Rows from block 2 of a small image deblurring model, named by matrix and row number. Rows with one number belong to one channel. Each number is 128 + 32 x the weight over its row's rms, rounded and kept within 0 to 255. All counts start at 0. Numbers have three digits each. After the name is the row's rms in percent of the matrix's.
After each channel's rows are labels from the 100 images, of 14976, where the channel reaches its highest value: "colour at peak" is the nearest of a few named colours to the mean colour under the peak. Only what is clearly more common there than usual is listed. The data: larger renderings of crowded toy scenes.
# convs0: first 3x3 conv (model.enc.2.0.convs.0.weight, 256x256x3x3, each kernel summed), inputs 0-255
# convs1: second 3x3 conv (model.enc.2.0.convs.1.weight, 256x256x3x3, transposed, each kernel summed), outputs 0-255

convs0.76 134:126134155106197092092163085111106109153115121064111093092089147108067103187125169133098100145078133156074120108115082097151136103092087154130143163066126114104115116124096136096152113103115071116124019122132150102152122120155074089142021159105025129048118125110078141100121138132126080092088089108154067139080137128090220117111082114121055126096130146118111114109118114158126074128107131121126107138158102113097111114111089136111138083159104075114025115110119141105135098156172131089158078126092137163087123161134099117093084137106121102123107120101092091107122136094101136177146135188109126106126120114134106109158131147140145085159110130116139134104082152130113192084042120093101149150115124113116117125102101121097164142104019080124118135146122105109093132153117101
convs1.76 129:125135178128189134135165127103120110166119139155151171134156112140138142142132175125095126156138146119138072150111146147132148127119121117095123126086132115060130140129137122110142144139132129151128112144124132115098154120054141082133045134115114162106117131134154039079159081149131210149137113090106132140109109156123071000143092157163121106067113092146133138108141049145160129129132129142143120109112127132145150152134122083142159122142111156143004139128105133046132130095104121078163142114187173125122153132122120150060147115122121132135125132131074129169124121125124123079111120159155138128096122126122134114137123149159147102000125128153110068124167094146140122096098142142125093089191093126148112135105132110114153147166227127150121103181137081127131136151115144
colour at peak: white; pink

convs0.73 104:037105095124107103062120151100078133095089128196131121167156078138185108079116093095187136142122141081146078124159097138092135172125125118150114114097104090134111091122085154130114163126143112118187127063154156153135100136095095149111126078136134045168091116149163152095158068124114133149139116088134145103069099065140070119121105162129118076128140113142139105168138122081094174152165127095141084087119134094128122112094116116174124105112131109184163112098152131117088159125090131110067124140183076127180100115132128172127118119119124135153049147103138151114104055154159134118140104064163093107112084100106065084030106151119048180092128139053148102136120119033098047136109124087138108078109084137120108108118104112144102138143124088119131183095117120136106104125112114
convs1.73 134:114153107138138140070090138124147172128129135055137000161149109147059121120118122139086123126095091130119169156121137151208082140128100092108140088152119141064107119148132150174119128121132133112152119120130117128137122134153144116107162125119125215255110100151130085173116000128165114139119169168136131142165138118120056155127144070138164117138133088114108128161116199137119155171156105139136129134121119119146128134151143139137099140130137138141133128065149132194124146136054121149119129143139099200134096177123171129119139128155122214129145145118179114127197151125131134108199137126118127125147101142137128127127131127118128145087129157025154146119052133124116191161119127142145113095092152122099133101132136141137149122132131152139157108157117155128146142118147144
colour at peak: black

convs0.83 115:112108142119168099063105139110134161121160115115123105127112099126125116099128176146098107115116127145121138067128092112116140115098134217102116153044090109127098118110144132143142134133148113121099056099143126122141172113110127100062034171105059060120096144131116095110102079129118084140107096136154094122065093141098163090125080143095099117091111118125124140152107094149117069136097179107124109129124162132073079169087151111112127111157132153128008132097113130126084122157089142205148146111110134097113091096147083105107134123139105150134055090108076089121057119086066126143156180161077100100097084157125060133115112115119109114197130076081127123087050138117103110114094110081119111129108129128129093128094131085091125131097168109115148124086140022121147113168071076
convs1.83 111:132164082111215160091093130144144143176162144156140076125150092156052145191090107203101116130144123141159114137144127143049091149135130136099123095108164145040147159169143129126153106156119146161126128114103140125096084127099134140168089105186109094095148119139146092070144060114167195110137135103132089129133123132148080082136069163158116138084127111123177132129144069169148179154136111168160139133118155130171128126143113130130144165098106150123056105112138212060104112132090140102118106166123208116004106122104125132098153131146157119161136171140066143133092103111105126128176135200132163162130109149131151176115176153099143139101166134070147090109098124139152153081063136144129086099146175147126127177160140154129106092161106121115147105197143087164105173101173159
colour at peak: grey

convs0.166 093:100158110150109151105110178127118154175126165199141138168192169140115137108160175087186146121120140137141117181162158135174123135125161107175176107106152163118167138168129139151120142164126114133144167141141175217102100154112089128108204122187150105143105125163176116111149128152140175176181113143091150192160143126149099153152142125128124110111163109123131165137183144166105130142118138163137169152129152215169158164125126124149121151148160200178140176135145156096212171103074087095102124175180071101190116117135155181142132140148119114157105135156142182181128166160185096122070108079175159131165131132134133145132171135099117173069143195123108069128150082132211149101108126134150118123110123159200155117084096129131088137152127148098143179191100142124180164094118157
convs1.166 084:098097164094050081131150130121105122150082138173087126109134125130179103070112117115132107119052077145103153095117118135045078109118095132150141141119059125122081144107120132186131139126110136044144101182145150125074133130162167081128068066127108142113118112101136070189123125117089115139102129122141102103138110107153131195110123089116174136187141171101107094111150122078075091099088168114155141176139115126129140119178161081117093120100169141116083119099153061142086116131167135118159123081045200160096092103061118074128127144142103177107182112098150134087097142151097173166116156189126135101061122100105124140139080150093160191084097120084150120157169095102126108136169111122110126184139096122092086100075097158150105098134068126111124097099120153132073105126134073
colour at peak: black

convs0.186 104:078136092135064157098088163127124121106131135159146170140158130115132120128134072052195135135069125065177073100139143133135080101120164150154156074140136118111125125123162116119103139130123095127090114062102170116069124148102141131104134049126091082198043133136214139091138099145088079138115107078106114149083135128138055133134149139126094129089135072087140153129133149112103181083145150139108122047115145168131135133116159103134107128117089178143100131155128127140145139058102101106091163143150118064151092080123148134071153114145137094198169138131088143140118112106167093100076081068121142131109052145145110134084101088068085160068145138092106093122132066113181082055152132139106147128117105129130150089082113091104070115124186132078125160128165101149135120100119138
convs1.186 083:147131164148084117149140147170134181123146146070151058108164063140116125088114111203158122068071077142142104145098137158201026118160135143133127078158086139075104104164192169165070123132134162089171130100147091125173112160152195156094145058111105182156108147118116085156122127102174136110132171138170138132120155120141103196109144028126150158168141136095108091171122139140117184108129160141159133105220083123189092112152138100146081100128127163131100104111140137200125089134147112137126169121089153152135113122125156079138110189140156153128121180155093062112180121138141152132096139129119112135193127130161127143168084101142138193052133118146150146152128161154143191160156122142169156080145149148099105115110150146157136092136104130100142099111130172136094159144159117
colour at peak: black

convs0.140 127:153153122143156119149154147095136112183139114162113204131133157095140118054145178046143118107140133121147108136105084172207142110152119209175135137105152102166108094146128107083125129103130092130128181103110099149131114140162106154156145155176124136062163080146106219144113137116123181125135112123110193072127122145088196092118083109104190123139085107129115105101129170129129102141105079136144156155036093133126134130087123125124138147122128119113185145107098109108095135122106115124139118125125121197131121139120089135080090120136123068095093119121150135125128122137135125150074020190146153132190138146096090132212135146123161097184127085142151131145104137100109255149129148130104051081171190131094111125129119143124146095091196134146150151192085151127115141104126136
convs1.140 154:189110140144134121077145122111093098111122118127158255136129126110087138144139155099154112128116148106148198120104111160068130117115138098114114123075125114124111104128145104108142142147135122135118121154129118112112131143100132100129148086136156150009079148122147156125104092134126145135104107129118147127133121116137187000125087131138089112070121109170132132096145198102104125090136140135140114124110120127114119122144130116100137098106143109128095126149130109086110121113025121098104101119097129138189129107111128131107141111130133100147127114110112134131136142166090142099106114051147124110166173127147158112142114140145070129096110118151118111112088097097132151108147133129119098132118060114127109136140103130125107122097180126141129114167135108142104136122134128
colour at peak: pink

convs0.182 119:107128123188131098100104115107110077141123115167118229192159112119142110113125192025231122100109104137161093093122149147184102093096098112171124091157088153159095108102103103118082128105085119103116126097122116132099135123106120109119105107132121095062095099087118205115154134112110169114121156139092131093122106135116151154114135120134151142097105108120174102124154214113112162102117129084127103094122130100122138089096132077118104146085155148083195105148056105099101199100153077139143134078191128160189095092124136167102135102127105065090129133116111120118069113090168084077150099099134107110195085118096129088139097104099163193182109104112109117115164122104116144100142094098108119092218195094123109079111142097102106081128097135103176149148123128114127078111090139
convs1.182 085:212110118155064094073097162121138149139135128080163255142156045157128137167125131139208134079107094121157178112116114112128079105140134114127109112167130152092131130136199103124062123131146126118134125155152102114113116157138188156077196034107092186074099152104154142145140144125159104129118167165170153124142149100157152121123192055115168171170147117100152136125171137093113135137146204156109131109155068146119065091128165071114097114085145129105136116164101138135126106139074127173092123085058117102136141122151140062178105140125189125175124159134131092090100172143106123084090135044124128150137144118155145128155127111110100129108088138182155138169176121111117133093167124125102179084094108125098105142135155118112111112128134131085123130140184172144111156130154128
colour at peak: black

convs0.159 108:120144135123136104136126106106134135149115110128113168142100127116120116117144111036131135091123148030096136122131083096096166123116092049123123169128132139136108094096107143076157137115133000111114083148142123069154115147153107135109076148137014129092154063137100121146100133157086113143120113054127129144147115126131117114131108146098119097139110132130100112117136122115109151058115069121117121101127141125123124132107118120137142132129000095111067138123131102082123153151085135157102100132143140118143135130102085142026102138129085120113094101130061166151122113110138126200144057080142127128144159121062068111135155116152157120136144162149105092122093138110164131000117123109129107177154136138121122091144097170132118122125090105126132096089092172074133132105118133
convs1.159 111:085124194126113119020138117133137135135129158092156177140150075121075133087136188061175128090150113080096050183109114143255093157160157126163111123097105112093128181163171143157104126166129096142147147095153090085144187149118178121137129115123130140131112146125127076141154115120160132134113136126129155129165165127120104073145205084127096125065128106113123146172140109128119157097131159116092146125134094128159114127149154102148074135137117141167103146179135165124130142139084122150168140132144117173181136122133145109106133129113120138128105147130113130134255131163165127099120050037138117102067151154177101124185096132180211104070102136096118128101188152131130136121130130145171122059180059110127128131132157148110151140125184159095115148089104122145131153105134119
colour at peak: black

convs0.7 085:109132123089218119146123096096087105138117100148061165074157151112083092076107200124143114148130105078116113144120098091162137138077099204165144141138120084161147123144080128124121111080136199165173105117131157162160110143113085095194152190155130134085166076081076187164134088111109177099169120131102111125141135128120245074087048118116103093157132159144098101083126123154166165130122142124119101109082147099150139124143101124132109164122139092111196090095084125097114083159184134114180127141103142179118176191125123130123135157086099110063118077122168135123128133159144149109126105147166119100147137114081127114166137147176151100178095157129116123132117150112096209085115084115115050069166108107071147130152130149129123110137131138125116163173074133088129081151111131
convs1.7 103:131130149126137123104168140130105083082117124099159226103129127131099122114140188103134102123098093096144110076074104159199118079097141121159119129074117099130156193114140127141114157135130025109125143110125125107142127161100135074097002115148129152087138168121144133071110061142095075142094103139122093116113102114130164047149104140102106133075141102139127081150148139103056130110136142135142121106135124110110122143064149065137099127104117137114052131173158110076114133112041144109105132105071150154121123063078139119163144087179074081083140105119114089177078159127145151119111054071134129138070085129134099097147087146172091075055099111148141137124174140117124129107144167149097144150122152087108092143167097122091111092082086094156136158154154083143124127125113117
colour at peak: grey

convs0.50 077:093159164107185122129126181102153135068154107078104114104110081120077153130125170132089120155067072183097063115124070093134162060116119116101155148128096127118125127120142111154180138123124113123126091155144107106117177108116122075111171142092159120066093089161109107093113120122060125131121137247118120132121108119120203069112108094134130100075128174107105132107110106228122108109064083106093157169115116129126113109144128172133117133139142108088102114139086116078117109175177125116118110166110132161089102106148102095078089130148097115097143134144196082152133075115081120126186131180102150118120100101084097127116152077095120101243112131106144109155110134114160143231116177112091086188100154183143132138103128147160166129115130131094138092103106114112102149100078140
convs1.50 078:136135130129168147160139118108146112151098121170161239110158144117107113155129168066085118154121147093133208134114170137198121133110134255113143144150139123133122122118142116053135133136143127130136100106162135133093149134121155134165093112134131059156074144135156115160169104128134136145120131115126150122135136129125197079145053139149091150078109125138125122130147076125148102175129155117150110179102164120144133161093146151122122101122057162117105127133130126030107113135140111111179119097156105144073174140129143179118165154145128151149107150138148187139142083171062193079136175202137146171134127135138129131056103107118108130023089113050107105107146093137123144114077136133111114063171106143128124155117132129137119104192043134099158117186150086134150115122121150
colour at peak: pink

convs0.99 115:110139157100163133242145162148145147141118171119118112124126165121110109105133105167089143170160164136154130151140151167114145156155152117145162123180164115111117123144127136131127116116144193140168150183145134145164111140140155216123173150139148175080176188123112139133167109132188195138167145170139134143150116124160123087133142153134186178179183158154132176091108111151145118134189118157155133170094105172144158119152124162124166127141182098142192129156111147152143122129101178140153178129112165156104170162111157109126154164134194141125149152149185153160255185174130229133163175181150110157135165143133229150102177121183151112157137134160153127171164155180171166170126154149139104107137146142144144170132092148141149159125148146141119123131167167173106152140177130
convs1.99 109:131091135145079124136118161119166154153114135110127203136140138169111152082167087018120137129084099173103081135160126151117128119144127111154149128096107164178167141150137142144114175112141146090163142181157126139123131142204131164145086096119187115142206162144174151238131146163147077136110134124206114116134140129112130104121129148096099151156127094138135134147144098079099105119132140138148162171175119137100148152127134067143107157156158155127119143126158096162113115162060147130068130133067117141081126130115127113126129132149118136149077121109138114142000166102134159138142003061169169144076149120103081160178109098101132133213117143112117159125133116082140157138145153143133111098170107146143118104138153119111121159126039131047146149065141113162111122134138086
colour at peak: grey

convs0.152 083:147084133129123171132131095094099098205071119126126217142103164072100109100117111074183084120038106158143121088163159106126122090099119082123126106153076093125133130068122100136111125106080075067106106104120123141144133137148132085111109088117101102088091102117136135127111136112115081147070078120110053129079119125117118144094146094079047108084066114114121106115138179131074100076105177147112078127126103155116079092130139079101098085091112115143029119103101104086117137124108097111151128101144122100150114101092172127042122113133136070149107150072065150133091065104115101076118112067106089095148092110116106120157125122114095158097093130157095092086113095093153114074164082114088132080145125103136120082138146104126132136109090070125110127119077117074116135090081107
convs1.152 084:126097169140075136154090150167193197140136155126154174124164061167147149142116093160188126104091045151141074160106139178106031117162118118111136073180114175140124138166192116158063128113116139121172102111179124170129157150114194187088150042091165154180124138137127137109135116157180125111132169143208115133118161106138071157149138044123147164129108120090143121200135122127145143109147184148113138116169059120177106112134170075129031138115135168135133133128145151149095108141126099169123142108110150138092104163101146056129104165146161139162131188122104121130153126186140138135115185128124139135125162111143149133150100105113156162179163131113124100132142155128170093133152111165126156038129134136108119087100180141174128102137140181096161099094123137108106155107170124
colour at peak: black

convs0.183 129:121132127129136091163129118116072078089117092118099126123130161092131082114088156059110081091121149091129110109108063111138118098104112246130111132094095053168073078107083078106108073103087153120117128128073134155142120088141105128103147143147093132128130107106094141132123140080144171151094107135092152094095090096072160110090086135129174091138084134107125073095113145114139119117122141091126086129044095101144145120083118100084117129083111150089189095109084102172092120119060123185108125113123115140112099116084072118127088135104107078127086111100128118084147130154131159125120037187116097081117116087113090062087092174126146118169089102126104110069082132099092140070108075091096061106122130117091087091116107079109109113114187113146134159116100139083138090183119079
convs1.183 117:155141165168189128003191121116116138173103130157128183154159130136096144139115151131083111147127122075125159120126122132094111125140135095114132114041125107084142104148132126113142159115152151130122094180126112107131131140104170132107147101150135149018086136114151142077166049130116191144128125177124132116125128131136121000127128138145099120064128137174162103129140196101113104098130130145128139163108120127130122167154154102127151119122120135131113129143131132103113141098000094057102148113081119133142105112136114151109140104139147102155126128131067111142132131114119126094092113052143133118206147136133148110152092128160121094004152144197116112122162088108118189113151150134104077118117127117116100127155133134100115131103200145143183131183129085158122125111124150
colour at peak: grey

convs0.246 099:050107095089091125116092085094076091090118098128122085104106085070055116140088113060087097120121094083067045145115127097108089089133100120136133130090115098161124108126079117113118125108112185127144106122114086096102113116095077107110140125108139091089092101082095145082129095080126125120119086092061096102083055114130112115106102084067116075082124092082100091095116092114134114135093082115066088085124081099134131087135091125098110121113128131136149067114103096093128100098106119103093097129104077089095105102120111122114137098085063105093129089095164101102136124129083113105112078079122085103065119135095100092057112117110105094119096119075099094077160132119101105155112107113118098131068091108117095079102101124093097136097155075078105078098053122102084092113097129
convs1.246 085:123135109144164157103113120132132143131138134056148056151131118131056136130124122112059124098135124104120179158114095111255081125137092124111085081098140131041078119154136114136111125177128154140143120203163129108107147143104143150134139159141167141202169141137142102128112072135145136155124168153133133155123151121140080049158077057140100160106129141161133156179164125133111053156190179128130113149149132127157080148118152121124074144140150114116139135101156136115109144108069115145126125126175152184106192133127136098095156140145139171138101155100115145081158174114152194132153062000151144099095139129151141110116098089121116107026102142101104124122084145122124118164056138159141121118127143125120142114101100204121108094157166184114126177095145117115136138145152124
colour at peak: black

convs0.169 095:117191152103099156148125195154176132149089120134193085119148144087138114170203171127074173103139124110126122141152136171115127103186167124070170125110128126099134138139179182110135147204123122152110166175177142205112130158134095184115157115078120141135151141167137131123139163171114116198149143144122132167175137141139102132131152152098180144129117139098130173136179088211121130130119223136186159123139141204141130162101117128154144147156130179166103153164136198095162128122136117097089093129129134094147141115181129140146172146169152151162096184120122111163159115115144137167131147104138133132175111167146128140135144144106108129046127208125129140113181116114182125136126136127161138155075076200202166104110093144154124138164199173103114159113153139176209165081149148
convs1.169 078:132088068111128107092079136123131094109115165150105139115163139167106146147080093064074110105028102127118140074123107130139080140141095188076173083169118133126073115132131123123112125113076174104083153111097122100122116134123168105123061137105141152099141145136130106113135109156105123172082135075203119114111094125132111134144122156099117160173148110123123137107141034122068170102118182161177109114114148118149126143135129105100151117078131137103166137099135075104126099088115157146163137124109194113184048137092099064126106127144120166138148094107119112127145178102113095102199065157115149116085154091106162150127129143107138186200165135074164098132057108123127067151218127088118127135185076148128134101127113180166116146146109113133138051174170149133067151152184088
colour at peak: black

convs0.184 119:124115119123082146112156175154171180207156174144114121117141122151167167090163110163110162137170113114147147169161141153143129172207143084141155132180182132100159142171160143146147151162161121147150169190134121119134111158142154179088131084152125089140174168150105084166106082140157163133188158127125215140178118156169042112144166121132199132160157114160104165151089122124130125154157082133120160199149138150148153123137131157144144147184120137148153143104159111130163118132153135072096182137101188172125121150151137083077187134155132147076119148147189176171144163166106184154093178184169152181171130175145118155197137145153130089079171159106156100181126127141165160102138164166120121111114106150144123130124123207145126176082172185133107092158138186157128147116138132
convs1.184 121:153111089140040113157139159141157124142128135167138163111162132147145145154143071105130120131114114151082176156132160152043125111126141119177138099123118150137158155179138119198104171132114120151155108157151147146100125156196141129098118070104184121099178156118158168255142165170148136147113126167152098129124134138151078154114102100100073184212104091129180133145178128092092138100155174135139145141165123163108141135177116103126097155152118165134128130102144104189125124113064117120101135121091137166134129169106130123108171147171126097185122118105144164146106144059171120102140106191163164132100133131111107149204130106080156155114113144148122118120178078065164154110187124133145109122181124123147134070110140123116068158173063154073141121057175105134107098124158103
colour at peak: grey

convs0.58 099:067161182131170149142116157133124178022123157105124154137145141111033121178116184180123131153097126159091033142148168111147098113163145117150186119212122091131109133125138174151158095146166176120121161086159141156103153129082162141100148142104138105098049129135154179041172121128094103156090135155112111172125106091097218088120185117113160133090142103113140151110168102160126143148126206152137128109137158178151128131172130159115140123138164161139072111114123140130157136109185130122223111141133091176140124130153110164188153165147169099178157144139142124139147101062136118142150132083127132148105156120112165156107131120100097150197126186068147103123116130190138143156086136137154158108161156139132136112073121095140131130176163114065143161090123141152173132091151136
convs1.58 086:219105144129122107161173137113109130069109153110145191118146132179088139252109113211081105151082135125115213107142120142223118139142129234117142108119097127062145144166162122103101150125138234117161150122113128116123154142121181129133109067088114161116119174137154136129131158107153091150110145105171091157075126127125226074101112140122112151131136122160139114118129054089129150168122185147157140155160151168127117155112134114129112104101174165131102095123141101086160104096208140118144151099094136131083110124102129098182131137145140143153128134140100129148110141127081136119074194158144135121144108112141071158113103146126084150187136135186151124133142092067129158112150138110147086117113112117127143143124127166139056132164041121136138106138145074146123146168159122
colour at peak: pink

convs0.204 101:100116158126163098137154112139110142133199147104152036126154103097121162059124123156071147120092067146111100154142111169100124122152195238125143141155128098112103127102118109110130111126147173119109152127090135173154152141135136155111207150132165120120049130156135130099155077101133155161128114122094187115160067111125171136149195111088155126119122116135113135145087091151129119131098150139110143172067108137151098094123153144149126166126139190142204136160128138139140125182104157172105146127111036073090096134169088099141106128123134102161144150151189102134156193151082109130117130166089123140079156154125110140046102153110112098126154105105154122139164144075099043169135158092134098104050087152134143095132184145093160184111209132117143155124121197173165120163101104
convs1.204 136:106114124148114147067111149113130134156134133083137069149175127125085131129164090064116149170098125131135161121125172156206091119117123163118132069038159147062132111162138117165135144129109073140108106166113171161070107126101143124122112158119118165179089121135141155174132025147110105137126183132143136133141138138191106095126066144133102173152136125110164139137126161183102078101146142134158138104105129133133163181128182133133149170115115150119096107080133103136103150121066140179086120122247123146102150125130117148105175119179134217164144151124107166138156155135093149059165083058132154161128104160117132171101126158074127150055153120026120175114102138112158142094080131132113113105128174125137134151134112173135171111210092151117170126146141055116161112115139160
colour at peak: pink

convs0.241 116:163104101133110142135110158127121067221109112136127217136142137112173120113104100016197119119073111049125152107115138138124143126135152088112116134116149146080117093113135127068144100150091080139107042135099117101123101123109123141143081141129030126144120122117156084180106134149151098129116112042122135124127115151158138155125098167125074119141104168116134131091139140089095165092066110112115098087095155107103135099122133107094135132114034139104084112172099116072153125126209138057147115112121129085151146124127130117021131097117102120115150127125082151116104106134129100133091074091150151123163145153083123125206156110131121142097098137158098130145120090119135094000164122130115196188158102142139127125131085144147100142123123114128111098135138084113095116094134134
convs1.241 102:107116181100136111080129154119172203145142130160149164082151087145038113071159188137236143077096068123133062161103160140146057131146197063163115125112092125148112162146206126142092112132147117145155116107163097093113172171098172137067084121132079127102089136116115095088145160141151151129158147095136142141116164115144081150108219072134154152108131116133126111173130087138129143093123169135134127127182103134170080086127150093153096143134084148143112128175139191127107133154166104164123164084117097159206073095152144071130113144130147103140110173141103104132129125129151145140141126119114113106158165138149171115209100136165176148073101119138153150135160168161136124129209095158159167036194140103128122151126148121121139095166154123148124125093136140160121158132132138
colour at peak: black

convs0.157 132:154181145109157147120113132110150133103144143112117135124107125095118146104155153004110130091187096122110123110134082197099127100177137180118145123195135124170068090115101116090099117087157168121119158167171085119104110136134099145154191154119199178131130097151100219118112144115089142135138134120109159117118119142101179102107145098160184175150093135139125151132098080143135113093105054117119129165013055151111118093031098124135103127147162128080206119151078129181112117108109060142101097114131120077114110143147130122140122098172180052131148139144135122128107143129108101134153014087120142151126151155099145123175129156114084114191158114155139125146131091133096148121125127141104095113103168133142155101119150113128131100129188097116124116136077216102152107113140132
convs1.157 139:161121089159124103023159133104104115115144104110161241151152118110090157113149177048131122111105148067123197103095144116174115117107175200116097105129136126170135115106139123085139132170150127122109123168122128126141118135134121128073080130110097120098116138119148193166131071117085082140092116130132163140137113120111168003126107145141086129123157149155153091109138111147132059088120146138125129150125117114132122125095131107114121123131103149087110148183156117084141132158025116132044116122151129147112123088155148131130142128128135164130133113125107136134121178192116171105094072003124134125152161127128195126104131093122034164023112112162127111136085142076126118089125152123122058079135150134111147108139121143049107152131147128108124122168139121142150155149128103
colour at peak: pink

convs0.253 081:116129127111122134143164121087126073146108116158113110127113170081067067104114106098153092126079132129110128118125137116160137103104118138087136150038149088188111090130087112137161094100106069117117026130113124109144087104147092129150057168136064119078136120101068117105103107110111085074110069129116071102103128112103117097137085113082037096098128144109109096098131136146063117094091102111122098117099076113099130082077127135100145130091120105093030099105092101138109132149066132087121095154133097090130118165098115132066114101102043155098096071095061149120141188092153146163080117137132132095150096109102087079158084113145101118079096124130126118103082137088134113092113114121077086178105084129100094160101073102133152156094131115134138148132080047112113100111137124
convs1.253 090:175117143146133134156154122122117145149115152123140170137139133149066127127142158135093145136140148144146175140123125138189113138157141157170139125034138143102133194117147094158140136149138052115179133190164143158131190170117157098149031137157172141115118124150143167091125086133142185179118134146158138147119175139142134015182083087151010120052111108127143130148161134125094095163175152126124141140156140138133140162121162114148094132127094133150064141124147122100128131119045130115128154102162154164106169109153155140051156129154151140102146147120117130159182130141137196097138124030156127124099127131142087110142120141170182133048125144134129119087101127123139169115034158149155116074132138104144114141116148163128105104155194142054145142074117067146140136168082140
colour at peak: grey

convs0.106 114:088134111122151161070105122153154133094137141119121122133118168126120110150152135179111131141187140177107084154159140197114131193165150228141124124198142146210118147143123128159117160141133117178138117111141124130102127126110156177074151134139136119110127179104102216094119092148222152140172185140088146117106092163118164065158173134173189180135153116144145166160119089128164096159148166110155112147128172158100165127113141123137149170128183162133171097126098129230141140110155105229122169118137094110124100125136170141163154096139214162122182140130151116138060126068089120128150131177155112154117123129149162101136128144112100135232164135105158116143119145148114135150112145164119111099091176123146151128112155085133125121110211153098148140121119197139121098173141177
convs1.106 122:176127136119074138020103108139113132143095108107139057101116087115077135197117113126153118114112123130076227111115124125116107095149136205097117153139121125119111114123127140079147153130141130124140139131152102102108092128123137121107154092137121174166114125134147183086125112111144127129123114133111148142153105157130245064124170124090159119132123088145130123134164185092103216138120136108166107185125106124104137124139140136113142118096108137129179140123141115081117105096070112131113099111072105123168143127124158149174147136140151188120175123132106123145201080125052092035117154030115101136186138142124081121108127126140070179255111129105132156150084109103127197165118165112136134095044105128119123133148111116125094138119168120147157093126141186133107135077137123
colour at peak: grey; pink

convs0.192 096:171120179137138108255134165123110125111129125113105110118108158141144123129119100127130140094157153043151153124146057119178114120103136176115142140033159089145132077137120144028103134075147042174148029113155152158138148155126093132131064150141068157143195109109121155122129180133097138141172106111138135127117134099138157154119091137111124137178100149123134104123106175138160131101122194143147121128070092131118097108102124156170127113098060116134088135126089088125096112079051098164109062134112187139116151139128072132037127149117103137142101090145045153120238091111165136145145152109122161129120170156107100122131119137121092109137143132167118158098119114133099137076137118094162097140126148132120129159110140114132178068144179101148158143143122140144097130139135152
convs1.192 109:042140167128150107014127152090106106136140157086115112137111127136075121099122100091104137109119135130162084130128099131122119163104171099147107141071113125177122133114141159140126135122113077142102093109116127145136119159088094139132140169151090122143179129144094111046080106156098082125085102099118102123059152137107071090097118161077099130021143057152114114133142112087096130114113111128113122095127115124112115108085139074151096135119130108139151144169147182112132146112044105123125125147090051135109106127118115106106137080117095048081104102120074141151074124057210101141095070076142147096104152149123053130158143127177071071138143126088132114124167133101095162125125128112129102079139141099126081170167107066102184155101139094213132200149122108151138118103111151
colour at peak: grey

convs0.156 079:103153128093113105129142106121157167132159121102127141118095134133064144089115130138114172119133103110139082100145053090135119114136121110114147152074177141145167135130106121123155145131158107117140084165146097099132144188133110087096126153123131113092121099178122133082081120113071068116147079147083067158065098123117128088128087064065108091108119104105097144158081159104082080141086036181104148170061041168133122132081106151165119084138152096159078148081133128105142115136076116081051047156101097103094107117171053090116098070098087089110063133147139112139117116096082089118106081140133154162137099182099039138167147102106116083128184138102139102108100145125147142141114175105119085092110125145133144144110112112071143149087129122101114141130083081149136130051118112
convs1.156 081:132106133142162138101157121150103114125117146140185254159142105146088129132137136112113131149134147101133167169117123163183110127151132255149114127081114138081100105135132123169164135168121140145162140138149108111108155137139144126120120135145123156110122165139124161158163082103149237152136137095130146136163146161158133041173067076172058129122127109143133114139148155143112102194195123097100128191134099132160144151160144109128095158117131166149070143098137117084119139167072131093149146130172164156118178113106149132124160164138152129110108163101080137129217163193126148110163106036135103137101163133153178106165105113133188131027118106086081118086117101194126121141100142164158138105145112142126108111135124150143139119174151153072120114137117038090152141157113163
colour at peak: pink

convs0.129 088:100138070114068117112092122107140133102125083145148127115127095111169140092102109111116140135130114041178108120114109103077106121135153115096106093142118150150090110117145091143091138128116061121140038048091122116099149120096131132091105068116021074206086128107146121109102118154092058107119108049135103088057111106152092142148129107126085109110133104115114141132114155106114176094131092139105168083107131158124107144089105086128111127095040149163079146080089134156074106077133107177078115135126072096143098098092135112055127094129110079143099141120073115126103068100130085105120100077100140134106083136165090122049163097081094128102126103076098079114055098087126064077167144129130112108112107105118124110116141124080069116108150093104122150133113092131131139133095125
convs1.129 078:129138190132115118112109120144141152124129134110166051134168104137090139130105099170079125093087086147118109138096140184237075105121114084117113074166153151061120119126159143179094115151134084098126117073128103103146126127158202117109125075112084193223111147140147066157146079133185172131130177154167181109112143138144060178139163067140152146141125129086139123164132189150123168128138152132118129157187117111178134142148138120141108132112100166139101107146129133111128096134089132119119131132095101145175077146121166060124135204159135142128198168143109096142200120095188170137142166100118127146181121138147141133107147133119130231106142114104102144138125130159141248123182111140129120113188108121121114122113136174183129114138187156103128085107129170122111151117166146
colour at peak: black